python train.py --horizontal_flip=true --isotropic=false --shared_expert=true --eps=1e-08 --lr_schedule="cosine" --final_lr_fraction=0
Rows from block 7 of a small image classifier, named by matrix and row number. Rows with one number within an expert belong to one neuron, the router's apart. Each number is 128 + 24 x the weight over its row's rms, rounded and kept within 0 to 255. All counts start at 0. Numbers have three digits each.
After each expert's rows are labels from the 100 images, of 14848, where the router gives the expert most weight on average: "strongest on" is what is common among them; "peak at" is the part of the image that holds the peak. Only what is clearly more common there than usual is listed. The data: dead-leaves pictures: piles of overlapping shapes. In brackets: how many of the 100, against the usual share in percent.
# router: router (model.blocks.7.mlp.router.weight, 16x256), inputs 0-42
# up: expert up (model.blocks.7.mlp.up, 16x64x256), inputs 0-42
# down: expert down (model.blocks.7.mlp.down, 16x256x64, transposed), outputs 0-42

# expert 13
router.13:142164130090128101149078105170154121096118128112141083151109130098131141084139104126124138117101119110121129129134137139138108146
up.7:116117130121050108122112161138120136106106127117104117134134115165094123117121103136113111178140107122134130171158155164137160147
down.7:136117121123101128115143117112108145136104174096180113123101086133091133152133177128109155192108104143119139154116157115115143091
up.8:167113151134145147091118096142123104107162156159136122104136107140139161094078140112128136123126046142143117107102121111130137098
down.8:107164156132155105111104175097148117183076132141091179130168156150172148129156146123127131127170155137097142116106121164110107158
up.9:159132159147173148106111095131117119105158133157127143122126101128139178073078143113119115139104044154136124108123133077130118109
down.9:100137153164159109136086182103138128181095121146088171147179126148126155108150130087139131134157102111119172102099148164106121151
up.10:114138070110114095159087178113144117137089116140168082171107146122122125107135071108087155122113181093129138145138139143139119142
down.10:152114095093092155074137056134124151114120154105137072104081167112080120180125137123133139138103135138135095148143136123132120119
up.11:159102130124186113126107124116124158104145146136129103126121116129063186123102183128093103111130076162130163116113137112076155123
down.11:133121159137195133142099172115121102176131123151097169109169129160162129116122105125162123124160119112077165110117126156116101159
up.12:174133156141185163121126096122126106114131160160118127120130120121123179097069137075127115132140053173131130114129126079119123098
down.12:113128153142179103131102165129145123157119112175091172160161118152124162125169131080117124135130101109105123096108151160133095188
up.13:160130127165198136114119118135125118071153154148139163127132117126120172077108123089117111136107048151134148111119114076101109084
down.13:098121166142159126146098150116141133200110117155076181148182138149130147109159113103152138123116100111077168091090140147111123161
strongest on: arrow (54 vs 4.9); star (31 vs 4.9)
peak at: bottom centre (46 vs 11.1)

# expert 0
router.0:083182131083116144135066073181125142157117104137120079146127140093125097149165124146159134073113140080129081107133124169137132164
up.7:124084105137154119139116116117067160065136107181110119090188106143096104110153151139096107181127122133140162168142109129147146109
down.7:129160130128145123117144104115143111161122136144149132126150128173140129119098123134117156133146115131145128064090117101093126142
up.8:155124063125146128097101141105109119114144153146106137166130154122120111079138136133146138087123159137134147156138134140146117127
down.8:141077111114123180137176075096140108139126104134105094097170169146082129152128110141128162139089137160107119149135135142144094155
up.9:115115140148155161151127137156163129136140126111098143157150149113125113116128094144115107142137118122141101134126104112124136178
down.9:128126167127133130126162161111100105099161096119127169112114155119141121133133099131142080079137120120047149149104103151095128139
up.10:121118153124166147151137141127162111118133136128121162151116100077087153147109126136136159169144113124115121122105148084145109117
down.10:144153128113145101093152090152128125146142154117205135145128102143133144110129129166115123166168101171192081149146128128115144103
up.11:128112148108153156128197176149144140135162117178130156109137115120079137122129077146117168156117126139122112136122122126096113129
down.11:126166131093096095096166104131129120140092134149154142104151136084141114135133148162096124129135127154072079154139138126072137118
up.12:109080147095120146138180168143150139111122098151118144107142082095058123124116082143135162162110099112124101134126125123090117140
down.12:139146140112120114111180131136100105133103165159149113151140111093152159136142161145108132170137114110092118156124146106087116115
up.13:127100156115148152147169158143174160111110113162112127128129096120052118140118097128130152162120110137120124138125120129104139120
down.13:122139137097116102112180107169128103146108129171175116148140093080132150119135179127079118164129105123131093164150118112114150096
strongest on: rhombus (55 vs 5.2); grey (36 vs 14.4)
peak at: bottom centre (32 vs 11.1)

# expert 12
router.12:100078118096147125115110115171089105143116138121099135116178112072164116113145139130152127138143123124151080111127091141129114143
up.7:154214137198141125132151131127130085089150131144148154146130147126147179128104122099096153148063127175131180125132144094140129103
down.7:105098156168159119139089155109121130195091145134117124118162170114137137164123146106150160089095122125128160121140120157082122124
up.8:130102128092158152114107124131138108148094127135084150111120078081117165099086128106152086121158098168138103141135118115103104131
down.8:132120147081149110114166108130113168119118120158127137142123121118102158083117125106111072133122108109112114154125158116172109163
up.9:174138142174140114146187149100092125124117136088123159098137103134148142074119128131099126159118130141129172115081135085109131137
down.9:160129127114115096113144103154079102149103134161146098136106112096143125171116186177112172120093152147121107164128137117126143092
up.10:122090121090143148135113135124117110166100147127087143120119108095127140130110151120172081133201107167133101125132112157127087132
down.10:132144148067109136139175119147099153075143105140152117142108097100111165085122078096101106134134112090169109127141136106159145146
up.11:129075128119114116092141119131116140124134143159146138095160073075107136096146121084139122115176106149148083091129087125111137132
down.11:144177118114142103160173143128092108111166126140124134158110124136098135137131134122107109153148096120060103086149131127127118123
up.12:115108144129129122116166131123106140122126131159142148083183076103107139077146095105102128122114088153140103098117097109102158121
down.12:137145088134140107126169125156087122122154125153110115148134112144128123118123143153121120138119164123008100130151122091112102122
up.13:181133141170099103130119143153144135136136129130143142111094133098134130128092133126095107133099112097118179149120182129182126144
down.13:116118087140099122082118119124104161158104135110134120111166144134119124163120137112129146133111107104209153126145145146099116146
strongest on: flower (100 vs 5.2)
peak at: bottom centre (36 vs 11.1); bottom right (28 vs 11.1)

# expert 6
router.6:100152143076133100100087103159125143150112113153132100092137161131160092121170137161156105096166134086134070116121126175114118157
up.7:168101127142107101119129131145109131135161122177128111166150123136134129125147132141146098116176182110140114126113121143094111133
down.7:160137149135130120150162110129123125126128123100119127090117097158115138117117110105112098156102148129094118126095157132142170153
up.8:147186120178154118135147109091134125086160135139188108153100117172120153081151151116118121138093102159124181135154131117128065101
down.8:125133134090156164144144056121146147103129129140099087085148098118082150093122082124135099128102134135104156134152144153126085184
up.9:120140151134201141137146166092110131148111140139162143115135142173137165131128156134121098131085100134128139130127145088081107134
down.9:117152139155152118187139144130138105121108127160093133161138133159110128122141129143118164099159099102190141115155135144131107149
up.10:109148101118109074107134165146168129106102103104148126145099137113123104096139146135134126182162102110118096140148137157086122127
down.10:162138111123131126057141139119142118141098180138146130101152109134141108100128144142114125195153152142057101142182115125109123112
up.11:164109143127109129137143137133094117156137113120130136136134110132165130141117106127125090127148156129134119132118136129112128117
down.11:147123121130126111154145103093126103127127119089105134117115113130133151117121142105132092141091147120149138121089165145159180135
up.12:121138082129136114130119122123184142164119101110163130168091123101152195144091154114118131123110121102116123140110148070124127118
down.12:138115125113142171138200089111159122176108121126106099105145107158153146114135112109157079126117132123147135129095140133135131159
up.13:169105127139103125108136119132118131125155114149126126135145137157150137097133111144152111124199171137136135125108116138105132149
down.13:157133129121129128142170112129094117123126122096130114107106100102130137124123121104137101155101139127138095150069150125135187124
strongest on: hexagon (88 vs 4.9); large pieces (84 vs 33.4)
peak at: top right (41 vs 11.1)

# expert 4
router.4:097120197105107115106098081091147154116122137153127056076127138152093129148118125107100101128135111086134100086115133136115150103
up.7:119118138119133135116123102117133119162190128161126133149093129124101121181098191153093107120129151120135127139113123040125121087
down.7:142095107080122185123152092068111137095146116107125064079090115144142105155100076146120112089102150156183114170150135090117152108
up.8:126112144170117122117210165124145140110149128127107126140122088117128120136110159124107154161085119105124139148152122125163166131
down.8:162147099100150101137155124144141135081162107168156125124086107131096125089145105150125094131152105124078100163158125110138141141
up.9:130096150139122122120158136120196124141114120148091128117113098106112137156101210110114115161074125122126153130140133099157149117
down.9:150143085077154131121184103123137127084147127152159117125099092164121144066142085136125080115143126124101094144175115119153140152
up.10:124081133123129133110175177124121149144125119148086148127151075131098136117127144113119128150160119138130111110122117097144141170
down.10:111119104124152119115161141129151122104127152163144139106093137119117134095125122133146118158142125099086119158151116119105109149
up.11:115131153110129123125093112095130167072070136127149114072127147169121142116136041118143129139184111142120121087119141179113104130
down.11:087118160167139115138091160134170115179093118131111151143170149157149144152147142103150160145121115125163127084127148162128109147
up.12:129105149130121125128182144101147143152152131147117121124120104140097132156111196115100118169087118114129196139121140108151157101
down.12:137146109075141134137170106131151137095166111160134114122128090140097124087117096159110093128134097120135101153133128116135140150
up.13:138111164128147109144075109075161163125140141161146099091116123148100183138125061106105126156151121144120103084106123109108152092
down.13:107118150139123143140118141132134133155112102107131148115110166111137135161140093084114151101097109129200128151125141156153186145
strongest on: star (100 vs 4.9)
peak at: centre (35 vs 11.1); middle left (35 vs 11.1)

# expert 3
router.3:182184127124134163142168175139126113140156143118142188141130115196138140135093131151127108166164156096118153171104105107155144139
up.7:140139114113134142147105144130144102122145120150152149094157141180106112154152102163155144173130153129101162117118103127115125139
down.7:162152121134131134140094121125082107179126152115086081124139102173125099151104124164106156145143167163151104134110100130091153095
up.8:114158077140112151117100159136129096122124133121111175125168117135129129147148110141144115179118154116094113147154121133138148151
down.8:148142157149155150162100146117135116139141123080135151094104134134158115109116069148144133088136132106076142150110107141126161084
up.9:137149109165171103124111112097172132151172109168162159137104177171112138139137114125145073156167180151102159143110151127125120088
down.9:153148154134140102121112143176103122099165129165105121139148115116136124122132151129103157154117121168155113142112124125163126116
up.10:140137094127161114113115112091156147164203115135151164145106162131069142118107117130131094166161170159102165141103115123160143114
down.10:150132112131110119133084148133128120075167166115095120175155153117123126152121147148102160154139164143153104121102118101172131127
up.11:139131136128118144160169139151123100141030143098121142155139134148136148110091145136111158113138046115141134156117115149109139110
down.11:093116162118154148145154100098159130138118088170103107098115106159130141108120085083176104087140078104168160126119145172138106150
up.12:111120170119134152161162140156150105095088130126126128153168139127133136137115139130098127107105090125133136134133117127115113137
down.12:116101145122185145160125128094147147133165130176085129123131121157100136093134089080140107111107115111180128112115128140177099167
up.13:139138092139161143119097117078170138146197097140139167140110185163092122138120125150123085174145185127098172138107131116166124152
down.13:163140110158129110131118164140132120087177151094097120156131119128126116130093143133103172152122146165132100097090120108150134115
strongest on: bar (100 vs 5.1); aligned (93 vs 25.4)
peak at: top right (45 vs 11.1); middle right (35 vs 11.1)

# expert 1
router.1:120129124118100087148119092145121115137099091107145115138135124084137098131173124143165167096094157099134081134142099169124127140
up.7:098086099118141140116108141127140177116116122125159149154155121105125131122132103115167126152120164100148079125145137135140124121
down.7:144128106158107124098101134136158166096152163144112109139148112145117125158146128128123126159135138131143097100091136117153149152
up.8:136138112116155101156131133117174105153095136094150174132108136079122145150110136128107131119109112129113158131106129097137171092
down.8:136148114134155116155157129109148131173114143164125152119162124125129131109128157130136131155100121118050155133161121130150137143
up.9:109104102136113134122132126142141165128123091139140115171131115094128137126138104129138151158103177132142104128096127128120111129
down.9:173136142131133084118080157137173154110161148115133152175186101166115094125115157148102109168125150158142088072106118093151126169
up.10:138108113173107092148155183136138119105138125125151132147137163127155116083157135169149149119130118114128097182136095160134121171
down.10:112131115149092111122117151131125081085149131092131116127099166083156135172146128124108125132142140108113141144095156123112134112
up.11:127120136140148105126124121125123093117118175160153125107097133102130144141134147132079107102082102165136166106116152105085142081
down.11:136136101147136138135126123142158148153139148143128148122165127138110120103121145144149135166102118131120115114110123131144122156
up.12:107094109092115174110145125146149130104149092131156115172159129099158125137122122144138146156124152117145094115102111163109151133
down.12:152113129151132109113081159142164137112143129110135162160141100145119141114132147112133111169136149158125083094103120118176118133
up.13:148112094124109149109144137101167129115154120148156123139141129112155144097130088137131144141123151120145117112083126135108089122
down.13:166141137150130103129119158137143136109162120082121168140132121151147129087109118132113119159158145189140102093119130096154169107
strongest on: square (100 vs 4.8); small pieces (84 vs 33.2)
peak at: top left (63 vs 11.1); middle left (32 vs 11.1)

# expert 14
router.14:149124127177107093145105131104125114114190122096119143091125134131131136129103105125111150160099136129128189119157150103097129126
up.7:153135091155090106131155168102106096153157102104122141153125175133132115107100100112108132118140108121125176152136167152120115123
down.7:096135121111106131106120092067135150169080157169149150134123119172123167141170174114184129160125109106110184129144159178096153126
up.8:156135115156109140141145159114112115130145124128109118139141152145127127088111071134095149133140100123130175155151154146123141141
down.8:109124140133123124124107084072109117166083147146152136107113137173116145145160159104167113143120113126096185137143158167107153128
up.9:152105110137111129135137166104096116127148131123121129135142147142100123087107061115100150133151108108135173164124145147122147135
down.9:116135144147138121132130097078109128192064149170134143112120125171110140148148129106178124141107119113119158125140131154099167119
up.10:149140113145108123125149164094096106137141122127128138162134151136135126082109074118102136138142093122125180172144144136118148128
down.10:106141153127137115138128092088116143171055133169147130106092118170123160168186151101164141165104132119097170147156161175103159122
up.11:169126124153124137133147154118101121102147134157120127128119146162131143125106074120114159144108088129120177188137139139131116102
down.11:100119109092112104132142120097112124160086151148162131114092120150140152139172157117165132172112118124112168133161160149081134112
up.12:102156150105208128151167141150085103119083123121122156111119105091148156118117112091104097101136160121108119121151144104123130072
down.12:147141139090136125143159136185114122134157104109156112129107114071131103131107137163082126102117140128115115152113109098138093090
up.13:135130099144101081124130114097121112123185106089129143128117168122121137130123178101163104102125146153159142103127145135090114102
down.13:139121108135108118072118125107176131126111163127137164169155124178135153117136137090145124158140124133161117082109165115105152169
strongest on: gear (100 vs 4.9); large pieces (96 vs 33.4)
peak at: bottom centre (31 vs 11.1); bottom left (29 vs 11.1)

# expert 15
router.15:088161114129131143162094087153088125142102113118137066138113137132150086131156109141154165096094132088135112128168132175139137143
up.7:123134152171169142137114132161148085120097133125153123121115155114134133169137160129118098160110116152118134147163113137162129101
down.7:143096099151100101113129176133120150077125160140114099141111132140099163143167195111115167201112098123123125122128129105129081152
up.8:161150087150151110148150133123136090138107116143148127132109104133143154161108091118112128179106149149125143133160098112136167098
down.8:153102113125113086117182142181122097105094163154101100132169140057124127127135185119103142135120123108121053138119139121086099169
up.9:166123111136126122163162160131148105095111066132122142133108148109138127137066157113095112161135124144143167155130127107099162147
down.9:135145127122088109103161093129120103128093179105170132119099134124137119155128155134106120181123113134161107165134138115106163071
up.10:160123151150096127134120091090154138125141107092089138134113143086103152118138132136144152119107116136130159118110120095088082142
down.10:091119120114143149136181124116129092102137085181145139086120150084147086089120092146117108066165129107104139163155120138148116157
up.11:148144128156132111139172132157120056131137100128123162149151167086152134147106148141118140147160114101142130161130117128134137169
down.11:127087157144122105106112156119124118141103173111148160135105187123159115186120137144140177175117116124152127122149108152086126090
up.12:131118062138138119155082160086096139133131135116162145112119131137110145083101106094100165137113172128120129155144145117148166098
down.12:158137083098095156064142073133116113100113150145128081100106125117136149169148158118129168100127148141132088134142143127114151128
up.13:164117101134139117160173173138136110103105099126138146152117146123128150147073144120113130172115120133145162187125122107100175157
down.13:137138128107093115079128114153111117144111172102171116121097129135149121154124161135112143171134138134157102162142122116106166063
strongest on: grey (42 vs 14.4); cross (41 vs 5); drop (29 vs 5.2)
peak at: bottom left (51 vs 11.1)

# expert 5
router.5:144137179103154189155100105161103100137102127163152095094109139153137105148133071104135091111116131090123114096116143164084129107
up.7:109127058163104129152158160120150131123127095112133116152115128132111180082107108100080148100125183123136130125146150067146139106
down.7:132082089085124152117141094119094084094150146102123088103070128098155138151135130123122123097156153126136102147141160137126105111
up.8:097158118130136103125094119142121154133107132117112125105109142139170105127136107151134092089123061140105125132115142141102093151
down.8:140137152103121163091183102170127133119113090126167121111131102113131125113110129162083115134132106147187115125121123096143133142
up.9:102143086125118146140112150163084144139096114077116139109141173133170104111145103146123119115118092115128121147139163131114100142
down.9:140130122103108148069173095151162159100121100132123086129159120136130125137116115130109125108174120115190085120127110115161109140
up.10:168116177116141182157117121116113119121148155142168152063111104129128127137086120104125112153116102124109159080109138099100132067
down.10:136126149156135131157085154130097110149139116120090149137119145149155155159135143117164147098121138140075152101124126167072132109
up.11:127139088139157083111130174115141131114122152115100115156136120172134122129154149142131103161140102150118130205127093122139103159
down.11:132149100121086136115148122106096149126104161106176141096066124095129132141131144144144098131130130134139099189156123088116188073
up.12:098154104112155127138133155150118130138077135106092156127118164123157126154148141146122131118112079119138109151121157127118087135
down.12:117151130138123131073125111141174162138138108141115126137172140142129123127132098123103120130171100116179131127125112116149116154
up.13:089089130176179111143138147130115118117094121145114116151161140124146099158153167151120111118141118119130157149139094164114169132
down.13:121141140123132122146085134083182158111156161120090125135153120128079117081145106104153128171120119133108161077137094146133114174
strongest on: frame (86 vs 4.7); small pieces (66 vs 33.2)
peak at: middle left (73 vs 11.1)

# expert 9
router.9:157122106148105125127126096128136154123161146139135074149111174101069162142144137134121118111142095183115156144141146113123098161
up.7:128142089148092113121114107079122104155117071103119144129146157130102145125114152118132115140154158134142130104132146102153152108
down.7:139090087130104138110137121137168158100154107135108087139132137111095119126108133117113110112096128104125095138097086109153103121
up.8:141107120148107139089166095100109121112178108143101139121120125109084177110075137113099133174139104147148130133134129043157120131
down.8:127151118135090075115125156142136100100104170131115151138095132153128155108151169154123118153143125122187055150132126108125141119
up.9:134119145138188132129135146121086149100103129135174136110133146116101074128155182146085088065146130122117161118131135178104122112
down.9:130117079123146156135138125136138111176158137120104079088151134159159117097120109142141104105151142133101163120146126131119122143
up.10:166123089161113104105129130112160116133148106143141120152115116087090158118091121112091150177124128171136173085122135060123097145
down.10:126154189128102126129140134117147101102158109130131174114119126117132162110146104102098151098146108105149094109133141125135121134
up.11:165113117172108117108101107137164114124149152121124129163123154096114142148106112113135169153094119148145181099119135101117126125
down.11:111143174136128117119125103163144148112108088141102122169151137107111130138128153128105155137144116100141114101148105101109109146
up.12:164085110149117139089177112090139126143157124131099132142147121090113184143077117089106168148124120150144157111103134073171137123
down.12:105153157136102074099118142130140138103076139140099141155116153120112160144141157111125158184121099125168092142129127120108111121
up.13:145143079189109136125127121121162125127133118112143122164122135102126164141094104112109156172096122174141184115133139071136117120
down.13:109137171127106090115144131161111114091146098130132127159097120107125130126121180148101160136154096128145102109117111112107116112
strongest on: drop (99 vs 5.2); large pieces (74 vs 33.4)
peak at: bottom centre (47 vs 11.1); bottom right (40 vs 11.1)

# expert 2
router.2:075152132089120145111152124147177102109095082111136089156118135160166108147132130120147187109096137098137079131156125175074128109
up.7:089132126157161128195145105088121150118103148099146166134119149171132120150094091150072151141091112115120164138145142124118133147
down.7:146132160093145154143112127105102133109125147129138116132132089153124151106132124122117090145125161116132119144091155117121146116
up.8:080118112120150094189146126162135128127106114111132137133123128170144101148131107142087134124132095123125129132141110149102130104
down.8:146129115104112120126123166149116085158118194088141129115124125131149144118152161144151116163154157150125106156135149112101140098
up.9:161163125117144137079090110147138114129113090137176111132088147144123174173105117096108162144143148121116120110121175090130169114
down.9:120112076102092135107144113130110144083128168117108067120140151122132160170137172109127158119103174121145103172141140129161112130
up.10:096123133157115133134114086112153116173151151127147106081138124126101151122136110099113098121140136150121157080134156122147143096
down.10:167163143133115119142082124136107107143141152110132155150132108110117131107149125127132126168127141119090121107088136128107159132
up.11:115118144128131124099123124119150122105138151129149115139118158157129126112130159108160109079097127149122118101123148152104054074
down.11:099106111128165138156153155096113107125169111147113109108150157074147136107127131138139116104142127113126152117146125156136107157
up.12:145112115142117132138145168119125130109126147130138155138139119101116146133136114163118142140167139119134125132138078083150141122
down.12:135150132154129144161118083134134146163091110150107119136131114152097103138089087141157172148081097128142124089129131118121173142
up.13:173097123152115134143140167118117128117121145137129157136149099099104143108089122138120135144167135116140127130130086080151152119
down.13:143151133143130160166145096123133162159078108153112131110121127144086120116117090142124157136091099132153139134126104137113139143
strongest on: large pieces (82 vs 33.4); heart (65 vs 5.1); drop (35 vs 5.2)
peak at: centre (35 vs 11.1); middle right (34 vs 11.1)

# expert 7
router.7:081121098110114120108126119160133127149111138128108107133125146155157106147184123123173120093116151081129105128152130173118091134
up.7:148119089164162110126178147150110141158115085141125153165122130116107182115114141107112117109137145128106184163140162137147112083
down.7:145103095093165144138109148132112107116165127137085117136100132179126142110137079124120144084134140149160075089132137144161131149
up.8:139109050143133091120159155155115117139159101125120176142139145104105166110108113114126145083130181139128150133128155137141086110
down.8:128108072086150166106149092119100131105162131122088091099077152133107130141137075112134130091132188125186092125158146145146142129
up.9:133116084179151098141172156125111134149147065132130163158136132142108188133109119104121110125120172134121179171112147135129111105
down.9:116134110095136139124120144131113130088157117163085093128113169154145132143108069137121164084157149160206081115150129111164136156
up.10:137128099174164105142171159166092130119129088111112124165149147156114166128104141104104128101107144144117183165150171157108128089
down.10:123116115082155158117136125157120133109156121136111114105086127171123135116146039113095134077140147134180097130131153139164116125
up.11:125147069173156146146183192141109138117144087115111206144165137131159119126103090135124145132136162126112168151136164126120108132
down.11:126128171112152118138102152136107134131133105107135159161089127128146140126117082117121140111130085140123107097130123122141146090
up.12:122156113146166097107154145120105097140106096172163133172120123136109187117122133121141101124128143129118174164151158145125129106
down.12:151115109106130141103147110147133145101154099135107130153108145147101153115112084117113141086126147125183064092142129133167120143
up.13:113099119156121092139142153187150120065154101108146139161160169126171130154148150143114153118085104129146111118127134138054110133
down.13:102100112136151160146140138106133114172118131154122092082165157132169106120116131132154113099137133090205166157165108138114120134
strongest on: cross (100 vs 5); small pieces (61 vs 33.2)
peak at: top centre (43 vs 11.1)

# expert 11
router.11:088183127086107126134063066166111148157111102136138055151132142119146098143171130138147131081106139081127082117137127173146125165
up.7:152137076151147088120120138085134118136183131137158169161150139105125137115120162090105081142087114184155197145128118104140110119
down.7:098114107149147153142140146120156114141164124122116136100182150112151133097142134131125076127131132098103160117160123133064052130
up.8:165090133187127114162139125130112143085152173116132130142163151117138133154133158138126154158079147115148143098130106117092158113
down.8:130135120121138107114114140116090141146150163112169121179147107142152153127115120113110091194137153166131086080095150101140146136
up.9:131077110150128134151124134121159104080126139105159118127175136107095161138112120080091136153113082172151165088119123132095111113
down.9:141084089126144173150134130105116094165126171149070136090137122106176122135131097117180153084127149130146123165118120142107117127
up.10:104075104126133117135147153096118163117175155151134133096152141062143094116150131148108144203117072121133124134103099131165111147
down.10:143142092127151168157106094089163085145152126145109121097169116176148115128143090154163125113139119128104150116157121110114110149
up.11:121113101109106091117111100118141120149164121119077120187138145128094161138103150129120129082155173106139151188114173071112127130
down.11:096085104112135150134116136117129151114166114097127097104110139089097098106092042139108127127118143112174154157135100121103105120
up.12:114107133150141101132120120153129151116118130131161139124149114108121165146112131149104102142144132110128124097116110120110085113
down.12:130135139114108149114125126113103109144111153097109091090123113142140150113119103105095100128138140160175108155098144104088161111
up.13:150118093154139132141141120114139112102143114184154153109120132133157162099121151121109079098134154153145178117125143113100091051
down.13:118153094105125173117174117099124123129162158119136081095146142111115180142154123110142096101130163145156104181113134114127148170
strongest on: textured (74 vs 40); grey (71 vs 14.4); arrow (29 vs 4.9); shape: triangle (26 vs 5)
peak at: middle right (43 vs 11.1); centre (35 vs 11.1)

# expert 8
router.8:104148109089137110112142062161130128161129134108109067121116143123119110135141124124142117112148147104135093144135122140148107125
up.7:132181127141117073125106123110151132122139096092151106159100095082118160123139084120121122142106158108115127125093168127098114135
down.7:147141164120163108104093140145146135129139124096151155140161078168136130094130124110075084136140139154183097117108121127144165113
up.8:123120123134088142144136100071143141122157119120112107122163146162096112141085148144143136178148131108131155099158068109142107129
down.8:126148129159101097140173105116152150133099089162139122129148145090124123111114125126129106107117098097219155115158125114130101142
up.9:156172080114117085112092125128130126120133098115144149136137099084126182123101139129110154142106144142124136118086127102087141093
down.9:147134171114111094113125161155158133119157144137135155160159110126141145096143154102081104169130115136221090093115131120136133148
up.10:126169187121169099117087126106151155134108123091125100117091094128118165085130121104111111103128124132122109155102174124074140118
down.10:133145191114158163140112151114162124168133113103153146107112097187128145108154097115119103104116116122138129108100146150132155125
up.11:131118089159098160142150123128145136126159115129143137127120176118148125132113119164131151130111147164121188158140113120107112166
down.11:124137157146147099154136111147163141138114125122076129157162117102112131103124088094092118142131084130152151103067175138129114139
up.12:156114150097077135139113131116135144134130118158127118053144119152082134134098110124122127146129144123121117094085120096097159128
down.12:132130159094113158101124089138130088151121095102139120128095101105157147107125100138094122108162117146117112141125141112083154111
up.13:168151095110092104127092115116128103134161098131123136122126080068144168120135113118128163147092131118124129097111133141119123122
down.13:158108141093140112100098177150102118110156123089132136142131101142153154116150137079105109131180143153164095091111158098124114131
strongest on: tee (100 vs 4.6); small pieces (76 vs 33.2); aligned (52 vs 25.4)
peak at: top left (43 vs 11.1); middle left (38 vs 11.1)

# expert 10
router.10:151125094132153133143132168154133125105069121115177164166154144138110155127121149115136129162159156133131107130136099090119141122
up.7:135129108105130116163127090156098099146134120117190106122120130097145135127113127140125106159143171119101112141142147108181154140
down.7:118127131130165087135133161142135149103144102155079148186147128097088136101135134103104135136135109110096113112131118141162100166
up.8:139127156112116114130112054157168105110189130123092124129132115064115141163115153108107147123137145101134127065110113108170114133
down.8:132096117125176133114101167112111130119149154109133163154156103141115112096099104135122104145159156144107121095142098115152113129
up.9:098121113135129142107112074087148129138151115121124141135141147173133150123147136130123161112121155149137121142082110123157125137
down.9:136150110157103107114112172118158073088138172115149131119105157124155144169105144141122126126176150114152131162101132145121127117
up.10:148141161131097100098083081115136125145167130121065109103098097114107175137091113116111138127123147164119122085127149102152172108
down.10:093086134103132127134102157079092097112154115110111118132119141128149173118159105113137120115156128109144146133187156160101109126
up.11:127143120130112127115110096126162128144118123133116134140106126164150139157162170109143141108115157135136121136088147142155123144
down.11:131142124129098095106121150101174071109111149110165135134086137100167132144126138130119103103136122108181126156094153136110139115
up.12:145133113109104124087126129093144086133174106132097140131139141113110084156165132128178150179128183138130116105072109118191154145
down.12:161123075151141120113106170153144139096146175112117098143142112106137070128087126161129156174137153164087118095126073096156135107
up.13:140139118126116129122123095093134127138150120153123135129127161182131130130148120142139169117104159152130116148082130139175114126
down.13:136144094153075093095124142105152088090127166107159113118117155126159150161141141144136150125123153120143123158101136136124134114
strongest on: semicircle (100 vs 5)
peak at: top right (31 vs 11.1); middle left (28 vs 11.1)